Weights of a small sound classifier.
Model: activation gelu, moe expert_choice, num experts 4, patch size [16, 4].
Training: muon at rate 0.026, 15100 steps, batches of 128, held-out accuracy 99%.
Rows from block 5 of a small sound classifier, named by matrix and row number. Rows with one number within an expert belong to one neuron, the router's apart. Each number is 50 + 15 x the weight over its row's rms, rounded and kept within 0 to 99. All counts start at 0. After the name is the row's rms in percent of the matrix's.
Before each expert's rows are labels from the 100 clips, of 14976, where the router gives the expert most weight on average: "top examples" is what is common among them. Only what is clearly more common there than usual is listed. The data: babble in 24 made-up languages, each with its own sounds, syllables and stress or tones, from a formant synthesiser. In brackets: how many of the 100, against the usual share in percent.
# router: router (model.blocks.5.mlp.router.weight, 4x256, trained with AdamW), inputs 172-255
# up: expert up (model.blocks.5.mlp.up, 4x512x256), inputs 172-255
# down: expert down (model.blocks.5.mlp.down, 4x256x512, transposed), outputs 172-255

# expert 2
top examples: voice: high voice (86 vs 24.9); reverberation (60 vs 34.4)
router.2 104:19 28 31 63 59 47 39 51 48 19 49 81 52 39 46 33 28 35 86 47 67 53 58 24 41 45 26 49 56 61 29 68 18 29 60 69 41 60 53 55 74 59 58 48 69 54 52 40 63 25 61 41 72 27 46 27 41 34 73 51 47 43 68 56 59 71 66 49 36 59 32 54 36 47 31 22 35 63 55 73 67 39 59 27
up.0 098:43 29 37 76 34 58 41 42 46 48 46 51 49 60 52 46 58 50 51 36 33 62 37 39 61 64 59 32 28 50 39 62 60 40 47 70 57 56 46 54 73 62 44 74 17 37 48 47 35 58 40 41 54 57 25 56 58 32 41 61 61 25 19 58 49 59 72 34 19 49 37 52 47 44 61 23 34 52 56 46 55 34 61 53
down.0 101:55 65 65 78 49 24 40 57 59 31 45 37 48 49 70 09 34 48 41 78 36 47 63 47 48 40 64 56 42 55 49 58 63 61 55 58 50 76 48 49 55 40 61 22 63 66 61 49 63 71 39 68 27 53 73 42 80 69 20 68 38 33 52 63 51 32 22 47 47 40 48 63 38 49 73 42 38 64 51 46 73 40 37 47
up.1 110:50 50 49 49 32 60 51 39 52 45 72 43 38 41 47 51 51 70 49 31 60 51 54 37 62 77 23 55 47 54 19 53 42 58 68 66 50 52 71 30 41 53 45 45 35 60 55 45 36 42 50 67 23 54 32 32 63 51 49 61 55 78 56 73 59 71 40 81 79 43 45 42 18 73 76 62 51 45 55 64 47 64 27 35
down.1 115:42 59 63 38 28 68 42 62 50 81 39 54 75 57 26 64 41 64 45 53 34 47 66 77 37 45 61 52 34 26 75 67 20 72 29 51 83 30 35 12 74 46 59 83 65 47 32 55 47 34 44 25 33 41 60 43 51 58 49 50 37 40 36 74 64 35 64 42 41 46 29 63 56 44 57 32 22 41 50 54 45 52 71 49
up.2 113:48 62 66 60 40 61 66 71 63 55 70 56 49 65 49 55 44 48 39 74 43 51 50 42 46 66 53 50 30 48 61 50 47 67 26 62 74 52 50 57 61 65 43 60 90 53 46 67 47 46 79 47 41 67 48 29 60 60 45 56 76 61 66 74 07 42 54 35 29 58 44 45 28 84 25 31 37 50 66 13 55 65 41 60
down.2 121:63 18 75 30 30 54 55 57 58 54 51 65 37 23 44 52 30 62 67 58 62 52 67 35 39 45 38 72 55 45 33 60 32 25 86 47 46 87 60 51 37 26 16 65 50 49 56 32 55 41 30 59 64 54 43 74 48 46 79 50 35 27 53 44 42 80 68 40 62 70 58 39 31 52 68 53 52 60 30 50 30 47 62 64
up.3 082:60 41 62 47 29 17 59 54 50 66 31 47 78 39 70 32 63 72 24 29 30 14 54 40 48 20 32 47 45 29 57 26 66 67 45 10 59 79 36 65 45 50 52 42 51 42 70 58 79 53 86 55 53 89 65 67 53 25 76 40 60 77 56 48 36 54 54 53 37 37 39 58 41 34 62 66 43 59 46 27 51 63 87 58
down.3 081:53 53 33 61 59 44 61 91 73 51 57 48 46 49 86 73 42 39 49 58 55 59 27 59 25 29 50 81 33 66 34 58 41 77 55 41 67 60 33 56 81 43 62 34 29 50 18 71 30 26 29 36 63 34 56 32 63 39 61 64 42 62 40 76 51 58 32 34 42 67 27 25 65 51 58 47 49 61 30 68 58 41 59 28

# expert 3
top examples: voice: child-like voice (84 vs 25.3); reverberation (71 vs 34.4)
router.3 097:37 30 36 40 47 54 35 48 74 53 44 48 15 55 47 42 60 61 61 35 64 38 21 42 73 59 43 39 31 42 31 33 82 38 32 49 39 52 50 59 45 51 66 82 72 65 61 70 61 43 33 56 58 58 51 57 44 50 44 74 54 50 64 52 53 47 37 45 48 40 57 53 65 48 42 62 49 61 37 36 87 59 49 43
up.0 096:64 59 65 62 57 48 77 49 46 64 38 73 27 29 66 63 13 65 42 40 72 37 52 66 52 61 46 51 43 66 45 17 53 54 77 54 55 69 46 44 42 62 49 44 67 57 47 68 46 60 67 70 71 82 53 43 14 47 36 56 53 22 47 51 53 70 50 52 57 55 65 48 37 53 40 55 25 52 52 54 46 39 23 49
down.0 102:78 61 34 60 30 38 45 60 36 42 56 21 63 52 57 45 85 53 68 43 13 49 41 25 53 58 32 45 48 26 44 54 48 65 54 11 23 52 63 40 81 42 47 47 16 65 86 77 94 39 50 31 62 70 12 46 78 30 50 22 75 56 39 57 22 59 47 57 35 49 52 20 42 67 56 46 54 66 34 57 52 50 63 73
up.1 108:53 59 50 45 42 39 19 63 30 78 50 61 97 54 59 60 19 64 64 33 72 68 65 38 60 34 49 58 40 59 27 22 58 32 35 18 59 69 80 44 31 45 20 36 49 28 52 63 61 46 57 51 58 53 61 62 57 56 51 38 38 32 52 35 65 53 46 49 44 51 42 50 72 31 23 77 51 31 42 57 56 55 57 40
down.1 098:56 48 51 45 72 69 40 49 51 21 69 62 35 54 51 53 46 56 51 44 41 73 43 52 49 55 53 46 50 58 37 58 45 26 50 31 56 51 50 39 48 60 47 60 42 43 48 41 52 45 12 64 33 40 28 73 34 38 35 26 51 63 35 65 82 54 83 60 65 49 50 37 77 73 45 24 43 39 30 60 68 30 41 46
up.2 113:72 38 54 44 46 60 65 52 46 44 58 21 60 29 37 27 52 49 36 71 63 64 44 47 49 19 67 70 51 42 48 60 29 74 63 32 38 46 46 43 39 59 47 72 51 64 66 61 53 59 51 91 42 36 24 35 40 56 59 55 62 56 50 46 50 44 55 38 48 76 48 58 56 51 30 52 56 29 26 37 26 72 43 70
down.2 114:57 40 61 70 33 53 62 52 58 40 41 58 78 63 68 43 61 73 60 45 27 46 55 47 62 56 49 46 51 77 40 41 38 83 40 52 49 19 45 66 58 46 66 52 60 49 42 91 63 37 37 29 62 77 69 63 53 27 43 26 55 72 42 32 09 41 52 46 67 30 36 38 40 68 58 46 60 64 67 44 53 54 40 71
up.3 078:41 52 50 48 69 43 33 52 74 43 49 66 52 54 52 51 68 42 52 44 32 94 33 51 46 47 40 68 30 49 77 57 44 56 49 56 45 52 38 29 62 43 70 36 55 60 77 35 68 37 52 43 36 55 44 39 54 40 63 87 57 74 43 49 59 79 52 37 34 63 57 39 42 50 31 70 42 25 73 49 62 45 37 70
down.3 074:64 65 53 25 26 41 42 61 48 37 42 61 54 52 36 43 32 59 48 37 39 45 57 58 32 92 48 76 60 51 18 44 53 63 44 31 46 30 65 59 67 76 36 68 48 57 51 46 32 58 56 61 38 35 46 71 71 48 48 31 64 47 39 45 53 59 46 41 45 59 38 36 42 44 68 21 44 44 57 54 40 64 54 44

# expert 0
top examples: voice: deep voice (96 vs 24.7); white noise (48 vs 12.3); pink noise (47 vs 13.2)
router.0 104:57 45 61 51 45 52 53 47 19 31 48 61 62 60 37 42 52 57 31 48 66 60 23 44 39 65 85 67 44 36 37 59 81 63 55 49 79 27 39 36 35 42 68 25 58 30 31 61 60 39 45 39 59 38 46 30 36 65 50 44 38 46 12 54 32 34 43 50 44 63 26 32 63 80 40 37 56 68 33 71 40 48 41 89
up.0 078:49 71 43 42 71 30 49 78 71 49 41 57 64 45 42 50 45 55 39 88 40 45 61 43 26 71 28 54 73 48 53 27 32 76 52 56 70 52 39 48 52 72 80 83 26 60 79 48 55 63 53 37 52 67 59 71 26 32 68 69 60 27 24 33 38 57 49 51 16 66 60 37 35 26 34 41 72 49 36 20 33 80 45 10
down.0 077:40 52 52 71 32 67 30 55 27 36 69 54 66 59 67 58 61 37 56 27 64 75 73 45 45 19 57 57 42 62 36 66 45 29 35 43 24 42 39 61 50 29 51 44 49 40 37 41 86 24 52 81 49 53 34 36 63 20 60 35 68 59 65 49 52 54 48 48 33 59 33 31 47 51 51 70 50 78 64 36 49 72 67 43
up.1 087:56 31 65 42 73 60 75 44 61 50 54 52 62 30 80 86 63 57 61 74 43 82 79 57 56 43 68 77 71 57 57 48 45 39 53 45 47 44 44 39 23 55 42 27 50 42 51 51 44 55 59 49 49 71 28 36 61 41 60 60 44 34 55 37 68 69 63 41 53 46 71 61 67 54 37 54 66 37 67 33 33 27 44 32
down.1 080:45 39 51 63 30 47 66 54 55 45 44 40 40 79 49 45 56 57 50 41 50 74 44 54 22 19 19 58 42 67 52 34 27 54 85 42 48 47 18 63 60 60 69 62 60 32 35 21 55 54 62 57 55 25 35 49 15 60 63 42 38 14 47 30 64 09 45 32 66 55 44 48 50 55 30 44 71 47 48 65 61 57 53 38
up.2 023:61 54 65 72 36 49 51 55 52 56 54 51 55 58 51 27 53 30 50 60 49 48 24 58 60 77 78 32 51 68 57 67 37 10 64 43 38 68 64 49 62 37 14 64 82 59 53 38 27 44 41 62 62 58 26 62 42 49 51 49 48 36 80 66 28 81 67 55 59 61 60 42 51 41 84 35 45 52 63 48 50 33 36 62
down.2 025:55 79 51 37 58 45 41 71 54 60 68 53 51 49 46 54 39 53 78 47 29 72 50 43 48 56 62 56 76 29 36 35 50 56 67 41 36 42 72 41 67 32 65 38 66 46 70 13 42 41 42 30 63 53 60 45 32 43 55 52 67 48 30 28 39 17 40 42 60 37 53 26 29 63 55 58 60 41 62 52 54 39 68 53
up.3 108:52 67 62 45 60 51 47 28 43 72 38 64 43 58 36 46 40 49 40 54 52 18 70 69 42 78 75 56 64 42 35 66 42 46 55 51 45 46 63 64 58 55 39 64 53 62 45 37 24 55 34 43 67 35 47 49 72 73 62 34 34 51 29 59 42 38 90 50 65 76 58 22 60 77 37 53 36 50 48 48 54 40 45 56
down.3 101:56 55 54 44 52 62 38 54 46 45 50 45 35 46 83 58 68 43 57 66 59 79 42 48 40 42 26 39 77 34 62 57 44 42 47 65 27 28 66 42 48 29 34 68 49 03 49 55 36 41 78 75 52 74 46 20 50 40 52 10 68 56 68 63 59 18 34 62 55 44 40 33 57 57 78 37 66 37 34 37 45 48 22 61

# expert 1
top examples: voice: low voice (100 vs 25.1); prosody: stress on last syllables (46 vs 20.2)
router.1 095:26 65 53 26 48 76 50 27 68 58 48 32 66 21 38 73 58 91 26 64 49 42 68 57 44 44 47 49 70 47 43 61 34 53 52 39 24 52 76 47 44 32 22 71 42 67 41 69 43 55 61 39 44 50 50 46 50 55 34 31 51 44 31 39 71 40 70 68 60 40 83 46 32 49 50 45 38 33 59 55 04 38 29 46
up.0 110:13 56 53 51 42 65 48 44 44 57 40 43 43 54 31 64 55 29 55 65 32 59 67 63 57 38 54 57 60 51 40 69 49 45 41 78 51 47 62 61 63 65 35 59 50 53 50 30 70 75 30 50 32 62 55 32 55 80 69 40 20 68 56 39 50 61 46 31 40 32 43 47 61 64 40 25 63 33 61 44 56 81 35 48
down.0 106:64 53 68 58 34 67 62 31 26 24 40 48 47 41 37 35 22 05 62 62 43 49 52 42 42 63 47 41 64 40 50 36 57 50 53 33 50 52 57 43 44 55 80 43 51 60 49 60 65 81 45 47 48 26 48 91 48 51 45 53 71 53 76 67 35 54 65 65 45 67 54 37 47 33 75 51 31 55 59 35 46 55 39 75
up.1 094:44 37 43 51 27 24 52 61 48 47 57 47 49 43 55 65 56 24 66 39 39 36 81 46 50 44 49 45 69 84 52 49 40 64 58 33 36 28 49 56 61 38 46 51 54 78 46 44 57 50 17 39 59 60 59 44 66 52 56 71 32 41 44 39 23 30 56 57 58 63 57 63 67 63 67 59 54 50 49 55 60 89 66 61
down.1 100:63 75 48 67 67 32 46 38 29 17 46 82 33 52 32 58 47 58 54 19 47 53 64 42 40 46 52 40 35 52 21 43 58 45 71 37 67 39 25 59 54 19 47 68 71 65 27 44 38 53 43 52 49 36 28 86 45 55 46 75 59 40 67 37 65 67 46 36 52 45 47 35 56 39 50 56 60 43 43 51 67 38 68 64
up.2 062:47 67 32 46 47 39 45 67 29 41 27 50 49 57 26 47 51 51 41 79 58 33 36 56 61 44 66 50 39 19 43 58 65 49 39 41 50 34 62 50 46 75 56 00 70 57 69 41 44 56 60 52 43 61 43 49 45 68 48 63 59 46 43 37 09 62 77 51 38 45 32 64 74 76 45 82 47 46 27 54 48 54 69 68
down.2 063:63 72 49 59 55 46 48 65 56 33 63 55 40 44 83 45 79 50 61 23 54 49 67 32 54 61 69 35 53 50 50 45 40 56 43 90 52 51 50 58 34 24 51 54 65 46 42 52 49 31 53 57 37 22 55 48 35 22 37 51 41 57 41 46 43 20 57 36 42 87 62 53 61 51 55 30 39 55 34 49 16 59 32 69
up.3 116:26 38 60 78 55 41 45 57 33 55 40 68 53 61 43 58 31 59 60 48 62 72 63 63 65 68 74 25 10 41 52 44 65 74 50 43 60 26 55 15 51 48 55 91 53 09 55 34 48 27 46 62 07 63 51 28 50 43 60 79 69 48 50 67 74 68 33 26 57 41 29 41 58 63 42 49 42 51 54 27 50 26 55 44
down.3 107:53 44 25 22 35 46 47 69 45 45 68 49 40 56 56 35 19 27 36 63 51 34 31 63 34 58 53 33 50 58 49 34 24 68 59 65 65 45 14 67 29 46 39 49 56 32 45 32 75 70 49 50 40 62 18 81 61 48 51 67 50 62 46 33 74 57 24 65 44 10 46 33 47 57 42 54 75 54 39 65 40 58 20 37